From a checkpoint of a small spectrogram enhancement model.
Model: arch unet, norm batchnorm, activation silu.
Rows from block 7 of a small spectrogram enhancement model, named by matrix and row number. Rows with one number belong to one channel. Each number is 200 + 30 x the weight over its row's rms, rounded and kept within 0 to 999. All counts start at 0.
After each channel's rows are labels from the 100 clips, of 14976, where the channel reaches its highest value: "band" is the frequency band that holds the peak. Only what is clearly more common there than usual is listed. The data: short made-up English sentences, spoken by a formant synthesiser in many voices.
# convs1: first pointwise conv (model.mid.1.convs.1.weight, 128x128x1x1), inputs 0-127
# convs3: second pointwise conv (model.mid.1.convs.3.weight, 128x128x1x1, transposed), outputs 0-127

convs1.102,247,173,188,147,177,157,206,175,134,194,186,252,205,202,211,243,210,212,225,185,178,160,214,197,183,192,210,212,208,218,236,202,211,230,170,218,214,200,156,163,193,230,216,201,191,232,233,185,203,187,214,157,145,163,231,198,205,202,183,129,196,220,221,206,185,154,224,174,150,177,265,198,240,199,201,175,215,213,163,193,199,194,187,204,165,210,208,203,244,243,181,199,208,244,177,124,176,162,182,181,221,181,188,214,277,197,252,212,243,180,167,227,208,184,207,237,218,239,270,253,220,172,140,208,140,228,220,239
convs3.102,190,185,191,174,196,151,218,230,175,231,180,198,179,165,211,156,146,173,232,162,170,201,184,196,196,207,215,177,162,197,245,202,231,214,183,146,189,210,210,203,161,205,204,223,172,233,149,216,144,234,219,170,188,186,211,198,213,164,222,228,202,197,259,197,235,180,189,178,227,195,236,176,214,194,162,239,151,221,171,173,210,239,231,195,240,189,235,179,256,219,243,250,182,178,160,223,214,160,265,149,219,159,136,230,220,197,167,228,177,215,219,224,218,171,214,228,225,265,210,226,174,235,225,132,241,224,223,147
band: 0 to 250 Hz

convs1.71,212,169,218,221,173,265,205,203,218,192,216,211,176,202,141,199,200,192,164,190,156,195,183,155,235,245,155,226,119,244,183,217,166,178,220,304,193,200,224,293,240,195,195,212,224,209,227,126,222,178,246,148,262,197,245,218,191,244,154,209,180,192,245,193,193,208,223,231,182,211,155,208,206,151,216,248,205,247,193,202,167,206,169,209,194,173,163,199,205,189,193,183,213,172,210,175,190,166,181,203,218,173,238,189,221,172,193,177,150,181,223,194,225,209,201,211,209,197,215,216,200,164,250,222,224,199,207,194
convs3.71,155,227,189,253,193,228,200,199,222,188,171,203,180,233,231,227,226,170,254,215,213,162,222,235,165,171,189,216,190,247,160,255,240,163,175,256,251,172,192,170,199,196,238,175,234,184,196,232,210,166,210,152,197,234,140,182,250,230,212,146,232,232,189,210,135,145,209,221,182,148,222,203,164,216,158,150,211,219,211,236,216,178,164,170,195,160,204,170,227,152,195,202,226,210,247,192,199,237,171,214,186,218,209,224,175,193,239,212,207,220,200,170,281,191,192,176,169,171,196,193,207,232,191,254,156,185,188,191
band: 2000 to 4000 Hz

convs1.23,200,139,208,202,191,230,255,170,206,232,204,220,177,222,220,189,272,197,227,200,198,201,184,186,231,223,216,180,184,201,229,156,205,211,235,185,189,206,180,244,192,216,226,161,161,180,172,198,227,194,238,221,193,182,172,114,223,184,186,195,236,163,216,202,206,218,134,207,221,203,232,229,190,189,201,235,287,241,186,205,185,153,202,192,231,132,249,120,185,254,184,214,254,154,220,188,219,212,179,147,192,180,235,192,183,180,181,156,181,202,212,130,208,207,219,182,142,205,158,221,164,206,212,208,225,198,226,219
convs3.23,207,180,247,162,197,236,213,138,177,198,171,167,217,197,168,235,241,231,206,201,200,214,193,184,206,181,207,253,186,196,187,205,199,211,200,270,183,182,178,227,237,178,286,188,157,197,293,209,200,183,150,234,200,187,232,166,213,178,213,193,169,215,157,217,208,193,186,208,179,199,135,185,201,177,182,171,222,246,222,235,179,270,188,205,204,231,210,256,187,143,164,235,193,181,188,166,185,219,152,225,173,195,157,236,151,161,217,166,218,181,213,193,155,203,211,183,167,232,156,233,180,196,139,228,160,206,191,210
band: 500 to 1000 Hz

convs1.45,183,208,223,156,202,195,130,178,241,196,222,262,189,173,204,189,213,204,196,192,249,123,230,211,210,172,174,200,228,210,187,168,201,234,212,168,197,142,215,212,185,124,192,192,240,170,211,222,163,241,233,187,202,214,190,241,264,196,223,86,207,198,201,209,221,222,171,183,188,224,200,143,187,227,192,227,199,174,209,180,198,201,194,220,200,136,202,200,142,210,222,175,231,195,200,176,207,167,202,202,200,230,204,186,202,208,213,222,205,201,253,227,179,176,173,234,194,197,206,266,243,216,223,215,147,156,245,265
convs3.45,202,256,186,228,142,223,247,177,197,187,198,258,153,262,209,209,247,228,167,242,238,197,238,197,172,185,156,222,162,194,166,171,188,168,214,240,240,227,216,180,170,168,254,189,164,191,251,235,205,162,159,203,215,226,175,168,199,222,195,188,199,190,181,178,202,254,210,200,148,220,141,227,190,227,201,189,246,175,236,217,198,181,186,171,183,233,206,216,166,202,201,224,228,166,173,229,200,258,176,237,186,188,241,198,194,235,219,197,205,240,160,171,153,247,244,221,173,194,170,171,222,208,163,235,177,187,174,269
band: 0 to 250 Hz

convs1.14,222,180,178,191,216,214,227,159,208,219,252,182,183,147,203,192,196,188,199,243,161,184,279,178,215,194,179,169,227,189,203,196,238,182,182,180,206,222,190,223,186,149,213,173,238,266,152,220,160,222,184,189,188,235,172,231,225,167,204,182,251,213,210,196,192,189,160,201,186,185,250,172,172,227,208,159,271,108,188,191,177,145,178,208,199,274,191,216,230,234,220,207,231,194,201,189,238,176,224,186,190,124,212,241,215,233,228,156,214,241,171,222,184,123,203,171,181,227,207,233,179,191,196,205,164,193,193,196
convs3.14,211,170,252,177,214,225,179,199,236,143,197,163,254,185,150,229,170,184,253,177,250,195,208,175,212,215,242,170,211,186,143,247,213,219,229,244,206,204,154,233,223,203,191,186,173,206,250,175,223,219,163,204,204,203,227,192,270,232,233,223,248,220,154,201,179,217,243,225,235,206,209,210,190,175,220,211,237,154,251,199,221,206,207,195,207,163,180,217,215,231,168,127,190,189,187,227,228,222,201,187,195,258,247,171,194,241,134,175,201,158,179,192,227,182,198,203,205,126,213,207,187,184,225,208,208,251,141,207
band: 0 to 250 Hz

convs1.80,263,182,180,203,252,171,204,190,156,205,217,205,210,251,188,166,225,200,167,211,172,211,198,203,168,165,129,191,201,179,185,240,161,181,186,247,214,257,213,224,199,247,187,164,227,210,220,181,258,267,213,186,241,164,215,214,146,187,170,200,207,213,243,215,204,188,205,161,239,192,213,184,233,205,154,208,155,228,131,188,201,171,202,161,183,182,249,172,225,188,236,150,196,207,214,212,164,193,180,211,195,204,223,224,195,229,206,225,209,201,190,230,260,230,167,197,147,141,189,186,191,182,124,226,153,177,257,210
convs3.80,238,222,175,189,252,147,201,261,220,210,219,178,239,185,189,188,167,206,187,160,170,229,187,183,245,215,230,200,239,207,221,204,215,226,216,172,194,239,161,229,172,214,175,252,229,238,179,164,225,246,219,195,223,179,227,241,177,180,197,251,216,237,255,155,195,229,198,157,228,200,268,182,224,172,259,234,234,168,175,167,201,194,215,226,204,193,210,185,223,206,203,201,155,227,196,194,175,189,244,195,246,204,222,182,244,167,162,248,188,182,205,199,263,164,145,163,244,218,244,220,183,204,234,157,235,244,246,185
band: 1000 to 2000 Hz

convs1.86,263,181,188,216,247,111,230,185,193,170,181,239,198,180,157,189,237,77,175,186,183,178,196,178,184,191,180,205,203,227,216,237,163,201,158,209,220,183,231,207,194,218,190,133,186,218,240,180,204,241,195,209,142,168,201,226,179,214,191,229,208,200,202,201,205,204,186,113,189,204,226,198,216,183,181,187,138,193,205,219,163,180,191,188,201,244,183,217,217,217,200,228,201,202,202,230,216,189,181,217,175,222,190,194,190,252,209,239,204,185,198,207,291,177,187,256,173,155,231,155,202,190,143,225,159,209,217,196
convs3.86,197,152,210,178,188,250,156,194,168,192,212,159,195,209,190,216,180,112,221,207,216,206,198,157,190,182,173,176,237,213,179,255,152,202,167,207,223,126,212,173,267,211,176,189,176,186,229,218,204,174,201,184,242,199,198,197,205,250,224,185,185,176,151,229,192,168,229,252,213,164,186,231,179,134,161,131,182,228,196,238,227,221,179,218,247,197,182,199,189,225,176,194,213,207,241,191,130,219,183,204,182,212,153,190,160,183,223,170,212,154,249,201,156,238,195,178,160,156,190,209,195,208,170,230,141,204,179,171
band: 500 to 1000 Hz

convs1.65,194,175,230,183,219,180,154,164,204,185,174,204,228,152,222,192,213,155,214,213,195,180,212,197,224,186,160,201,194,215,193,184,194,222,233,160,221,158,179,231,183,124,217,218,170,181,199,196,222,237,197,204,246,240,189,205,233,224,215,128,188,247,192,196,201,163,213,246,149,251,230,154,144,217,188,212,209,142,236,212,168,213,184,198,218,170,186,197,170,192,214,154,225,241,207,134,212,173,197,270,205,227,198,163,233,195,202,176,184,230,202,243,191,170,202,203,169,227,161,256,138,190,251,225,188,115,180,210
convs3.65,170,163,242,170,243,213,189,176,206,220,168,136,220,127,152,176,150,208,189,154,201,153,189,190,203,225,247,202,176,224,233,215,227,219,155,177,181,175,155,213,198,198,196,211,254,214,130,189,184,236,204,230,217,190,221,204,213,153,204,183,229,207,197,174,197,173,188,188,216,180,239,192,245,159,223,259,168,235,205,200,192,246,233,199,196,151,181,169,236,188,254,188,155,193,157,185,244,157,220,183,204,224,192,189,185,229,179,199,211,177,211,201,236,134,194,169,234,262,223,194,174,214,242,192,225,201,224,124
band: 0 to 250 Hz

convs1.69,167,133,185,233,204,235,254,196,181,179,194,241,248,230,182,172,225,204,189,202,159,184,230,180,198,180,204,175,246,258,212,191,214,178,232,198,191,226,258,193,221,231,211,176,246,194,225,200,221,173,198,170,174,188,175,206,221,140,193,162,178,182,188,190,201,211,207,244,214,213,162,258,220,214,183,231,227,139,158,242,228,193,227,198,121,168,249,159,153,189,186,257,188,203,231,180,218,161,202,195,208,222,244,241,219,213,225,190,195,237,192,154,159,219,150,244,192,200,241,172,202,143,163,178,196,221,175,250
convs3.69,195,226,161,240,209,183,137,206,220,191,185,194,208,225,179,186,239,213,201,181,162,225,236,213,226,199,201,210,201,146,189,158,176,178,268,168,240,214,171,173,194,167,205,234,181,195,179,198,243,222,140,191,208,187,189,177,260,228,211,223,193,189,165,158,167,261,141,201,176,203,205,175,241,211,199,210,235,167,221,166,195,172,178,160,169,256,232,218,199,261,155,235,166,224,163,136,183,214,223,208,245,129,183,158,187,170,190,248,145,216,194,181,214,195,164,199,225,183,218,183,244,223,240,209,243,192,167,202
band: 0 to 250 Hz

convs1.74,196,222,140,187,166,196,209,194,198,226,214,198,201,228,192,217,246,195,175,229,214,197,220,180,214,154,280,220,214,187,249,199,220,164,215,151,181,215,196,119,141,179,198,232,163,222,198,192,163,212,196,277,201,205,211,150,194,199,205,179,197,206,218,192,193,167,198,220,208,216,309,196,210,223,160,165,184,209,240,221,174,168,226,202,217,184,237,211,239,217,201,175,214,215,170,196,149,212,224,215,180,227,171,219,254,221,135,205,229,226,154,143,212,226,202,171,226,254,174,152,204,203,192,170,170,248,178,223
convs3.74,193,242,171,234,174,199,227,205,224,193,192,210,221,227,245,173,251,156,245,206,199,219,235,246,189,155,163,215,190,250,193,251,233,157,222,192,233,174,209,158,191,192,220,198,202,172,218,246,195,194,179,202,171,224,165,142,239,213,264,154,243,236,211,250,173,196,230,194,197,158,212,203,192,226,169,181,216,236,222,181,220,197,125,164,188,191,262,206,253,182,195,187,206,179,153,223,224,226,201,242,204,164,155,245,181,156,243,221,213,244,154,163,203,201,226,200,194,201,220,191,263,237,178,216,198,174,156,213
band: 500 to 1000 Hz

convs1.35,246,142,203,135,193,169,196,209,131,166,173,239,175,207,216,236,183,183,237,167,174,172,223,177,172,182,201,205,223,214,221,209,188,228,170,225,221,202,139,179,188,203,207,188,184,207,212,201,203,207,224,169,150,177,221,199,204,151,186,107,194,220,211,197,192,150,227,174,124,200,264,177,245,207,191,140,226,214,177,203,194,211,187,221,154,202,210,198,241,223,204,165,199,227,207,115,186,162,189,199,227,173,185,190,260,201,229,201,260,212,176,220,210,174,194,219,197,224,240,248,210,157,169,220,150,199,221,225
convs3.35,194,171,209,174,206,167,198,227,173,226,162,187,222,161,205,171,163,196,243,174,157,197,182,201,211,217,226,191,175,184,243,209,234,220,192,146,168,223,203,207,177,217,178,194,195,212,151,193,153,221,216,181,182,193,203,215,248,168,210,233,204,184,234,214,231,152,156,202,236,219,235,179,213,215,150,243,155,235,177,180,196,234,238,201,238,189,207,168,260,199,236,235,181,188,184,217,230,148,256,140,194,161,135,237,219,186,173,202,172,202,220,253,245,172,209,222,227,268,196,250,172,224,235,138,244,238,223,161
band: 0 to 250 Hz; 500 to 1000 Hz

convs1.125,236,192,219,141,214,206,253,181,180,219,230,197,239,197,192,137,223,186,189,217,188,168,180,240,220,154,131,221,299,144,223,211,204,214,237,246,206,246,202,238,199,209,198,219,242,214,186,178,191,174,235,214,220,216,215,221,179,164,217,190,139,210,278,208,194,186,198,239,198,205,241,192,259,176,202,227,206,227,197,193,189,195,235,194,200,241,265,221,174,249,204,222,202,220,206,205,177,193,190,223,201,161,190,215,197,203,207,205,281,209,250,265,193,206,182,130,175,170,202,205,202,179,180,195,157,181,209,182
convs3.125,221,149,219,154,217,192,151,202,177,231,210,200,154,173,182,228,149,226,215,209,191,168,148,184,218,215,213,199,209,153,233,213,168,232,200,203,180,201,203,218,235,208,191,226,168,217,245,171,197,235,226,213,204,148,239,218,228,207,161,224,153,171,174,215,255,185,208,209,201,228,170,166,205,180,204,222,205,140,172,181,213,250,270,214,244,230,190,248,151,227,205,235,231,260,246,220,171,155,223,150,202,220,157,186,198,216,169,156,153,152,242,219,170,203,201,227,194,220,204,219,154,154,183,205,221,262,224,174
band: 1000 to 2000 Hz

convs1.122,174,141,227,197,240,172,221,194,162,213,237,189,143,201,225,250,245,146,211,196,181,151,214,219,192,202,177,156,169,219,194,218,178,177,177,178,164,233,217,230,197,178,234,153,211,214,146,183,228,223,217,194,131,213,212,183,192,197,202,151,227,226,208,203,195,193,149,186,122,225,228,223,184,206,197,158,225,259,205,208,192,234,207,240,174,168,189,166,253,194,162,190,212,224,239,187,207,155,190,198,207,155,194,172,218,212,198,143,158,227,182,230,202,166,222,228,237,214,201,253,213,203,169,211,178,119,253,171
convs3.122,220,250,180,207,209,229,217,202,169,234,222,240,166,216,212,192,210,221,125,229,242,233,225,144,187,201,155,188,206,224,228,228,139,203,203,208,208,218,223,195,220,203,207,257,200,197,209,240,171,185,201,232,241,215,145,176,139,270,213,204,217,172,205,222,203,208,178,202,166,185,153,254,177,143,239,145,219,221,192,217,261,200,189,199,230,204,264,205,135,181,208,269,208,193,191,218,161,207,194,222,187,156,182,177,212,204,250,186,208,211,222,196,148,230,219,186,147,177,188,202,200,209,164,225,143,194,214,234
band: 0 to 250 Hz

convs1.47,203,221,197,150,221,150,148,209,179,182,186,255,174,176,207,205,216,234,165,171,223,178,215,252,220,187,195,183,211,161,207,198,194,236,177,181,151,173,170,195,184,202,235,175,244,190,194,215,171,225,206,182,180,197,196,212,299,203,249,87,219,230,211,218,216,167,246,194,167,228,222,199,193,203,184,185,181,203,181,166,186,184,189,245,180,226,178,210,222,199,232,175,236,197,195,179,194,187,173,199,232,188,192,168,238,209,207,296,223,212,196,249,173,169,217,207,192,237,230,295,201,204,173,199,199,165,237,235
convs3.47,195,159,217,180,202,173,202,230,196,200,178,163,217,152,178,186,153,173,263,163,171,195,170,227,218,193,230,185,174,182,224,216,252,218,166,174,180,198,191,219,185,227,154,187,163,231,144,201,161,222,208,189,173,205,232,207,209,139,238,222,193,197,239,217,216,150,187,210,252,191,248,164,191,223,169,222,133,219,197,202,221,208,205,236,223,158,195,150,277,189,239,200,184,197,207,192,254,171,250,172,182,192,168,240,220,181,162,217,187,191,213,233,254,182,199,204,232,244,235,231,176,233,250,142,250,212,232,163
band: 0 to 250 Hz

convs1.98,173,246,231,209,199,185,182,203,235,231,180,176,211,161,201,217,145,217,232,224,176,193,237,229,188,221,175,216,239,183,224,212,239,201,231,184,264,238,216,208,198,235,221,240,141,226,194,214,226,215,176,195,184,197,205,174,196,225,198,211,147,201,222,127,192,253,155,207,196,155,186,227,158,186,200,172,216,203,219,255,227,158,185,199,153,180,198,178,215,117,192,204,232,197,231,222,207,183,175,161,258,192,246,194,188,207,151,113,166,249,177,196,195,176,162,232,282,191,189,186,176,229,202,204,176,219,200,228
convs3.98,204,166,246,193,234,252,154,156,199,232,146,183,191,195,160,245,228,270,181,213,206,175,202,198,205,227,227,206,214,200,229,176,165,211,183,243,175,248,171,208,243,233,227,160,275,181,238,180,209,188,200,232,213,176,213,213,227,203,173,190,199,186,139,209,219,138,134,256,196,234,182,217,198,174,234,190,220,209,213,234,145,228,219,186,196,211,162,180,172,127,175,212,172,206,233,188,220,169,191,189,164,257,211,191,185,198,245,159,206,154,225,206,239,171,167,199,213,231,174,208,184,168,197,250,184,222,217,156
band: 250 to 500 Hz

convs1.92,180,219,177,209,184,223,203,187,178,159,171,170,194,234,226,176,197,271,188,208,256,187,159,175,185,204,198,194,213,187,188,198,155,242,223,207,172,226,210,206,208,272,201,201,268,191,177,168,208,227,247,199,238,240,216,215,134,194,253,227,174,251,173,154,190,194,251,226,170,169,135,155,145,150,218,236,213,258,180,208,198,192,195,182,148,200,217,206,198,169,186,240,182,210,235,217,217,242,240,235,203,154,208,235,164,203,235,237,186,165,175,215,163,216,195,232,176,181,190,201,162,158,204,164,231,206,155,187
convs3.92,166,221,189,206,179,198,231,179,215,186,195,201,206,213,203,145,209,157,185,211,224,197,213,194,172,188,183,287,143,254,176,218,245,183,165,173,201,140,216,183,147,163,261,200,185,193,188,243,151,173,206,198,248,229,183,189,140,205,224,167,193,213,234,171,182,232,206,184,236,160,148,221,205,213,174,203,164,249,210,180,245,189,182,213,188,215,223,182,243,167,251,215,223,155,168,193,240,209,169,215,198,245,171,222,173,176,189,222,244,240,181,170,111,214,248,173,209,250,200,184,203,226,175,176,182,164,214,193
band: 2000 to 4000 Hz

convs1.90,139,284,215,208,200,181,191,241,237,220,174,178,240,211,159,142,101,191,210,186,219,211,157,235,187,206,182,183,188,191,187,214,219,180,185,193,188,184,173,197,187,222,199,223,191,238,186,207,221,192,194,177,205,161,192,158,191,280,213,192,205,254,237,185,155,148,183,221,179,204,201,138,173,187,197,186,158,216,243,181,164,191,205,226,213,236,102,204,174,194,213,173,153,219,219,222,162,223,176,225,186,206,197,206,165,211,188,155,238,219,197,189,234,233,255,205,272,158,181,219,201,185,198,222,183,214,212,182
convs3.90,157,215,208,200,189,223,241,181,187,199,180,197,196,194,228,177,153,157,209,207,252,198,210,191,140,182,199,154,195,262,188,243,241,184,145,248,189,196,244,188,176,230,173,225,239,179,190,231,146,172,274,181,164,224,158,198,161,184,228,182,247,240,229,255,202,179,237,194,214,167,227,245,135,195,210,199,164,242,181,221,213,275,195,190,207,130,184,176,223,209,233,181,205,170,183,244,198,219,193,219,168,196,179,215,164,224,237,197,228,231,187,181,209,195,198,212,158,208,173,195,177,237,179,179,144,194,228,156
band: 250 to 500 Hz

convs1.30,210,226,144,185,172,204,235,204,178,190,182,192,201,231,207,216,205,200,235,216,227,181,175,184,190,147,226,210,246,165,247,222,229,242,210,136,209,237,216,176,124,196,213,228,185,248,167,209,164,222,198,290,208,232,216,149,189,172,226,180,193,221,174,159,192,161,234,207,213,183,252,175,194,196,156,146,210,250,263,243,227,163,171,200,210,191,212,228,188,231,196,185,185,225,194,202,183,223,221,217,189,214,148,197,208,224,183,241,245,193,129,239,202,214,199,177,207,266,185,208,193,206,218,160,199,275,200,211
convs3.30,230,205,194,190,199,194,219,228,166,214,213,243,157,192,233,218,182,226,173,236,207,199,173,204,198,227,204,151,233,156,219,160,174,221,190,189,206,247,233,222,185,272,162,209,234,219,152,164,207,199,259,172,189,183,217,253,156,172,159,234,129,154,234,188,226,215,201,211,216,234,214,168,168,207,213,211,212,140,165,202,205,201,251,236,218,215,119,199,152,240,222,203,237,225,251,207,184,165,232,179,189,209,258,201,251,259,216,197,205,200,227,240,227,215,188,229,211,202,161,185,162,166,195,177,207,212,250,223
band: 250 to 500 Hz